{"dataset": "rendered roads seen from a driver's seat, with toy cars, trees and houses", "train_examples": 145000, "image_size": 64, "translate": 0.12, "encoder_patch_size": 8, "encoder_depths": [12], "fusion": "prefix", "fusion_encoder_mlp_ratio": 4, "fusion_encoder_fused_qkv": true, "max_grad_norm": 0.5, "batch_size": 64}
Rows from block 9 of the fusion encoder of a small model that answers yes/no questions on an image's attributes, named by matrix and row number. Rows with one number within an expert belong to one neuron, the router's apart. Each number is 500 + 40 x the weight over its row's rms, rounded and kept within 0 to 999. All counts start at 0. Numbers have three digits each.
After each expert's rows are labels from the 100 texts, of 14976, where the router gives the expert most weight on average: "tokens" is the input token at the peak. Only what is clearly more common there than usual is listed. The data: rendered roads seen from a driver's seat, with toy cars, trees and houses.
# router: router (fusion_encoder.blocks.9.mlp.router.weight, 8x128, trained with AdamW), inputs 0-127
# up: expert up (fusion_encoder.blocks.9.mlp.up, 8x128x128), inputs 0-127
# down: expert down (fusion_encoder.blocks.9.mlp.down, 8x128x128, transposed), outputs 0-127

# expert 5
router.5:496458521435531478530444490463436512444449455494491491540479415533479555460465558539461480585513522421557551490478529461534497526527497579494495465511476486473475449469468511431529496549541549488501496490503492510430517579524517501474511520411515499496491563484486580448599480494554443436548540525498521513462480472452438556525492495459496556468455486535495430561570488546470489473551
up.0:418455505504559565444513562484578499480517466487463550408505455519446465486552488491549463490506494514507562538438489487501434462536512565525548582563521524483488457467552517465491438530567565501554563495542514517567493518510449473458489496485451532489429513461465550510515531484472477548554503527506476511540487466501494479518412502438451514543478476518471518518521452500530590401554
down.0:523512488461456486488468574493466555527487527458453512521469524488500525467460548595429568523516469440469466480554571523475514575419486451480459425448446538433533499522483487520539522490468437569519488467550430505455462555478568509498461425509540494507477486506539446459473475534480528484462516484471533509501506503489500545443509421586505491465444476424438509476515507570458485576501
up.1:550415509480533518479528506470412478477483482437497507452497407539430489527519509546499519492447487502462529544456453515465481523504473528584507474569494513516468455492460515505544478517507512474519551463465526570508471572545529558448573502487443511508434486549520504566518528533490467508607586527443504518523492545506495475460463505503401497535503532529471387534574468489445477462527
down.1:437470517509517489441474448536628526555524493479491512550430592454502543520424492505576469454491426467488462458532530479457504484473581470481541491482509469413543513524513516486524517538525465507458499465493520439527499435497515494532433502478502540533538485463492470435521520500590523482434537412528487509523527472544451479460548503434563528480520403461463523479463494506543549515513
tokens: "double yellow line"; "solid white line"; "dashed white line"; "snowy verge"

# expert 1
router.1:524509395468551466472495515506441398518472481474493516470506518507487563499467496507558487553462499473488469538468529483490462448540536517509483519545516570493448473499459555563558601484537538485556585422535455535480462530493520496478498454478462465492430489529494511509552495528530517496557485510474476518512444439495458501439566431517440544448427441602476517508510470444538482489569
up.0:475467418483510544538487587474407478523462484505590479484515554429496488506490476526541485436514532487490435496479554503484522551461498562481546558488540517521450495532513489432564550426497505553444531539486486483530503521484552445540504461473475487523479607416525534447478498516505539461473490522550482556538571478472495507527580452405511518508422467489546544453515454464483493512522
down.0:506467475461483450552537501521588503445556474496460472433555426509493455444542578485514512527486491486493548536465409477580499515562465463492449479545487521498466518526500514558488501521506469466481475485486426477485475457476552524452463531482499482497532411515468508551560471472484509543449531551462545567532506529431375540500500581566505476523533555481520510505514518581497547559466
up.1:472466530522548497505590457491526507477457548489497509431497489557483529415526452457475520437435576486455483527547482531499525452440547502544523552507484441440449502461509534441492552489543498510549497495479479490499503550505496506475510575556546523501547410403497470541546561513472464443485488485479470513473567528413545530492512532583459485476551443542539490497458570516554549529544
down.1:508526514415469531446471521508478491557574453473542497579438498502551514519519522535544510512526466504560510484520484508528528548548497510469505479475508512532574507548498535510493486473441471495441522505531531527485452526486489543523522411481525483497419556569504498401465438454571486568529533519530474509481455483595441499433472474421499499510409527499478530496551433534441403500459
tokens: "double yellow line"; "sandy verge"; "snowy verge"; "dashed white line"

# expert 0
router.0:479554490483472440500504534539472401512515562441463484459515494467461497459457423505531480459475401486505510497472542542497501432524550438484466532546492510536532520480553562581542554476585439545485538418532528547545477527505475526550508514486488419538528495542428474454492450545497441595531486500499531573488530480523453437462474453507516508442525471489461537444505502541511494473460
up.0:573539532437493475558507526467554526514563458555465538467470505489488476550480563515478493519522492552481499458475466558414532511497542525432421514550532482586547495451473507508476415487532522557414543434512523571570558496519538453461513430501489455506484566570508515486528505493563571561480473499466542447447511496519470492565436481516550483509522526491526484451538535531482459482464
down.0:507541482570520526515509458486431475487526582525527478512514485501510489478446419451420516517498472452405531499461512459495443503495486545521564625506488507507476548518497490448590522524477464519533588514471555543472432504498444575476524531466533498552505515531472474509483488475486498402471572483561440579457512460529513443508542537495507529550469519526485496525480461481532463501591
up.1:498578475453508517488481473474522494450497486555503486456459465479542436552523475561521483470537488499527530494454461501575498484597519522518484517526470525541414424473544461544527526488473488553478456428491454482519611508461523514495514526513494481505502492544488526471617534467449574513508404417544590472557435488494524491411506530515457476454512568491496520504464478488524513524448
down.1:493430544509505448499496577542509583521491474442541505516527512514414540491413494489467499499429472474488447506447491489463532543460466565521443501434563514463605492561483555446507472502557510495482527520460532533497453506544534479512507436528482572494470503544508497469424530523549442478535577559442505468431530494580426523518464537451479520542470470522476498533546458509484474537543
tokens: "bends right"; "snowy verge"; "dashed white line"; "double yellow line"

# expert 3
router.3:506536543574457526518557515539554503490552538505505472447499525459541480503538437513489507453557547533505487503535456473483494494460476488485448426482538472545551543525511482502427465540487482472460450514465469463538558421422516477532470571502481545513547462514505422535446485515422452455456484506509466505578541574529534462603524508564451441555577473504516526481442583500503484479513
up.0:514445542442544509528481507560468449543524527507479541440502535465471541469575495485513472555468544515493529549499549456554446466468494491460448459551506471538521537528507522451531547506518519539431520525463524510486508440492564515473414437502514478451518464545476499537432495547423474508509494522556449446543450502556495519541464538472398449491475468450577490507367489494477579505496
down.0:493508555553499509523469466458486606545465462491521508515505456526484480491467455570487536471473467457475469408493509557501512542535521507508571557504481556472512534456515515547527447492491518465527420417584476501580469504526446490515546514532449548514493532450518573408592581482532483503498564506500530593492506534477499504503507493531527527501536517540426504520548573524517462494419
up.1:527481461467628484465457499532450524506477456520469434524473423558495506468523504463458516535534483466407527484549517492530498442494503502503537478534474496481542501458525568540498578571518454406496525478467474460457504495488552500452541510486456459568431478481498469489568509572567548471501439488453527551525508489494502582473540480420536506519435476505562529461503557439496438483511
down.1:495470462480429446572488491458536426484447607489570445466514475502482503513525526479516552573585496569510472460453461548499541516490523530451497449468511437542556466584470498520457563499496484523491559537430553513535488510458445449509496495486472532476446491437447490498506497520519444541481551518492522479514469447524562525487491494514422496476544563418555546547443491497511456465553
tokens: "car"; "straight"; "pine"

# expert 7
router.7:584467449471507528506443434406498593457482442539488489519483544489459555464498528490520507490540488479487480519477558488553417463525532542496546551500483466464464490545521494496497474534441522509513532542468479560452554518484517448388455493446528486458540516487508502509514495441551494481537513502411571524469470565523532510399481448543577512488472539497455542505559480511490399519506
up.0:503443528495551472500494537516475468515527402445495520509502454494541462529541531471547443496495557502540479420563504486507579408511471416537458526521493485537489509501486447478523464416479542567455483524558509530488529516577481493448446447538484504536529559470438553443567528455492487516536451507529540407505529514519464472480559524459482485527481587517527412520555533515512479464551
down.0:475580518493456546462437535475513553480437530597466446462550536493478519461455463589450560531481517489508514590474536531492488540437497590447517500486560499471539460549518533454473463520468478550473518506479507460466512512475453545455459543464472474488477513486503530480485451540449481434469508450525526516459533522515500445540462558554522562541457432512583518421529547433451522486502
up.1:545516424575552460476432574488472499467515529528480557505497449591494481493449479543512513552517493529547534432505504621500548487529469511452544525509550513484438489523537446505537462450533497452533505480496477442490527445421490502433522545443522491461471510491449508505618420469471456476476497499477514478484560494534417454493445478467473579503506509533508479457464495538518568528492
down.1:503540480572463443527475388483513439570513496418541474537506510491530496465501553503519521540486454524516456510486472553526498569484480494513507512424454508486528552510522465512527427405509490571464541491461450430528517526567490509496466491489507484462524504558539477474447476521530510538438486545454474521494483504398460522513497511493593428479478455447453612445478524549485486560475
tokens: "dashed white line"; "solid white line"; "dusk"; "sandy verge"

# expert 2
router.2:467542455553477558532526543553525471530555540483545442443455489453512527505530478507534527455489487531442436509562469477475531499453467475446474503503483480527550522548508490549499491549512460502388460486499479455537442437465475472521538514532464503581488436485449416526418496533488566564444474483527470541574564564546538479477495524546412483455513463448518509487508508463480536534427
up.0:427531547521458527498549496489497542489474443500482521572460416499498530492513510544551572491469444533469460442498536550518480567474477445535531479465497532489477504512531484509466495509466431503533504531609445472505589561434469587477461563517519473510539517498501505472370458469542512483479504521493537430476419467486460526551515441499545472568503562543502441524536498460490525539518
down.0:542505460596527511558468524568466564491470473533494486459466490500533481444446512461546487540448437533483536484496500418533569442538457475498532541548547442500526471564519545478462535474471470459503421493543486493457569488496550492517515582434468504530513521469455458505596429514507556498532467580440471480564485432479456484551501474490536453534451453458487541510522510503491425523492
up.1:539536468562470472447490454497450481512490532518544463473414518504507546566527547500418476465459481463444454526434551494481511516491472491530503478517554582510500451489473451491461507533485462495438470515471429535561476450417428512491483466478517527471565503464506568543426520447534523560400461507483482537497616500521559470517499497494488481446495502434557523505434498444529469515550
down.1:439459564403432512515491539515550570497480475470510528484511503484502459455450465510589503543423565532513520459574458513514488530536559515463551576539474448490519499482444545462566421452537522494563475482516490474461520514559563485536522486559538502512389537591544439546473495518565522449527523474537495463477465506455479565494470549507514496460516493537496551498459524505489493517464
tokens: "crossing stripes"; "straight"; "dashed white line"

# expert 6
router.6:467479539540497584514441539454509540556489481559508472481539533532554495510503463431466488458501534507432541496492479481530523515483493457539508536485569481536541509567465479423435411446468545486554449556471473462507581499469507465422506443582524572430553499504586499574440516494492491471526421509541526429526525482493483506585513513472488473536518509504503501572491453452470494516489
up.0:519502553460476501505463459503429534449552478463480566530434516451541516485442489486528539476456542530525456448499485493525489524538506469512516485494520474478540546519505518533419377554473554477467531436507534518466427455498468496536501503523499448438485528479501523426610442481503483499515429490520493539486451571390554506438450462554508488489431490520575517477540555509515555530481
down.0:541521446525546460498547476473550563478490543479498552417614496537465515470480526559477488487527511458510538486480539485479405463400486541552450554488460558520512501488538503524448498504469444442515420462459488533493565524489523500503522522502521523495553463550508485563473521471515394467473579493437540540582535558524479529495502568453508429449507523472485460464491526462544473507491
up.1:452506474488518523456508516528478557536475482467516461502445484501558505457420490550438501498533508472501549548502470485508500470542510478526425518547549486497467510470552492475603504486510478608505471488436500537510514484453397512546476513535493467443484608468493430522435532529447441433504513431500584470483471525476493464520481554544506475494495585516448484560489522580534532504582
down.1:544502502505429494535469492482506431470551485556492552518535491489475499574542520470502525485468414536563421461498482498496490554470486491470578516482447460439528495591457499521416481570534553435454487492528499498475509495487565493491478505464520558562551456546493530434505423447564546512492541526508464476496578511471493540478544444508437549522501480506548471476531418412543465471465
tokens: "dusk"; "snowy verge"; "double yellow line"

# expert 4
router.4:458446529439517504461484458472437546411452439513529524505510431562504477467515511548488462569467487499534531501491520467566455508503474611555521467525417491449460508459450504515532515530501544495517540499555559485480497545525469587513450543495581440499515510509548564463563518475491486464572528454421536522471417508449486527465455515512568535515466478514515488561527468498521514468565
up.0:520470448507521583519545463473398566420490488490484447484535458570504526493467469567485483534543526470504505503517475511476539534493491508534401544503463484518537374444486491484454490489551508554442505513474472588559533584474487529498506510517455503466449500506472507453546499537511477521544502532435480459494458552480522583496394524527523458536447486571512537543488495555519457474481
down.0:497453474452577528517483519496472413502515504518471486518455485470496491453464466480413541539527499553539451468447474605510470483554555419453546521519409436450469470483501495450455547508480513522482467524510500534407522501484536529456494506502538586496536536499502489441467534534538495533487516456504524559568468535585525417497557475473534537549479448511476549446541537533497511477583
up.1:448477458493536536486585517482473550457473520505502511458483434495436502551490533536510566511447513487530512492503438472452488547466447521503501542554504510469459510487496445486474496501575500466596516487491532515479478568507535571448517493468591370520472541555521500558496473482530426464582475510445546499481487532556508528489441472510403516485486444547476432563504456446522551479505
down.1:494552525419487415552449499566502521558516471498452482575437521483473480500489549483441513424507469531500457560543533570498493504479456441489524496450469510492516463455530510461542508454434437549466546462513523509489520552496474494494542547502517590545530460407516517464462542556527540538480527436451489612529480521523518467514517532524542480523547482428459526475540542433501449473552
tokens: "double yellow line"; "solid white line"; "dusk"; "dashed white line"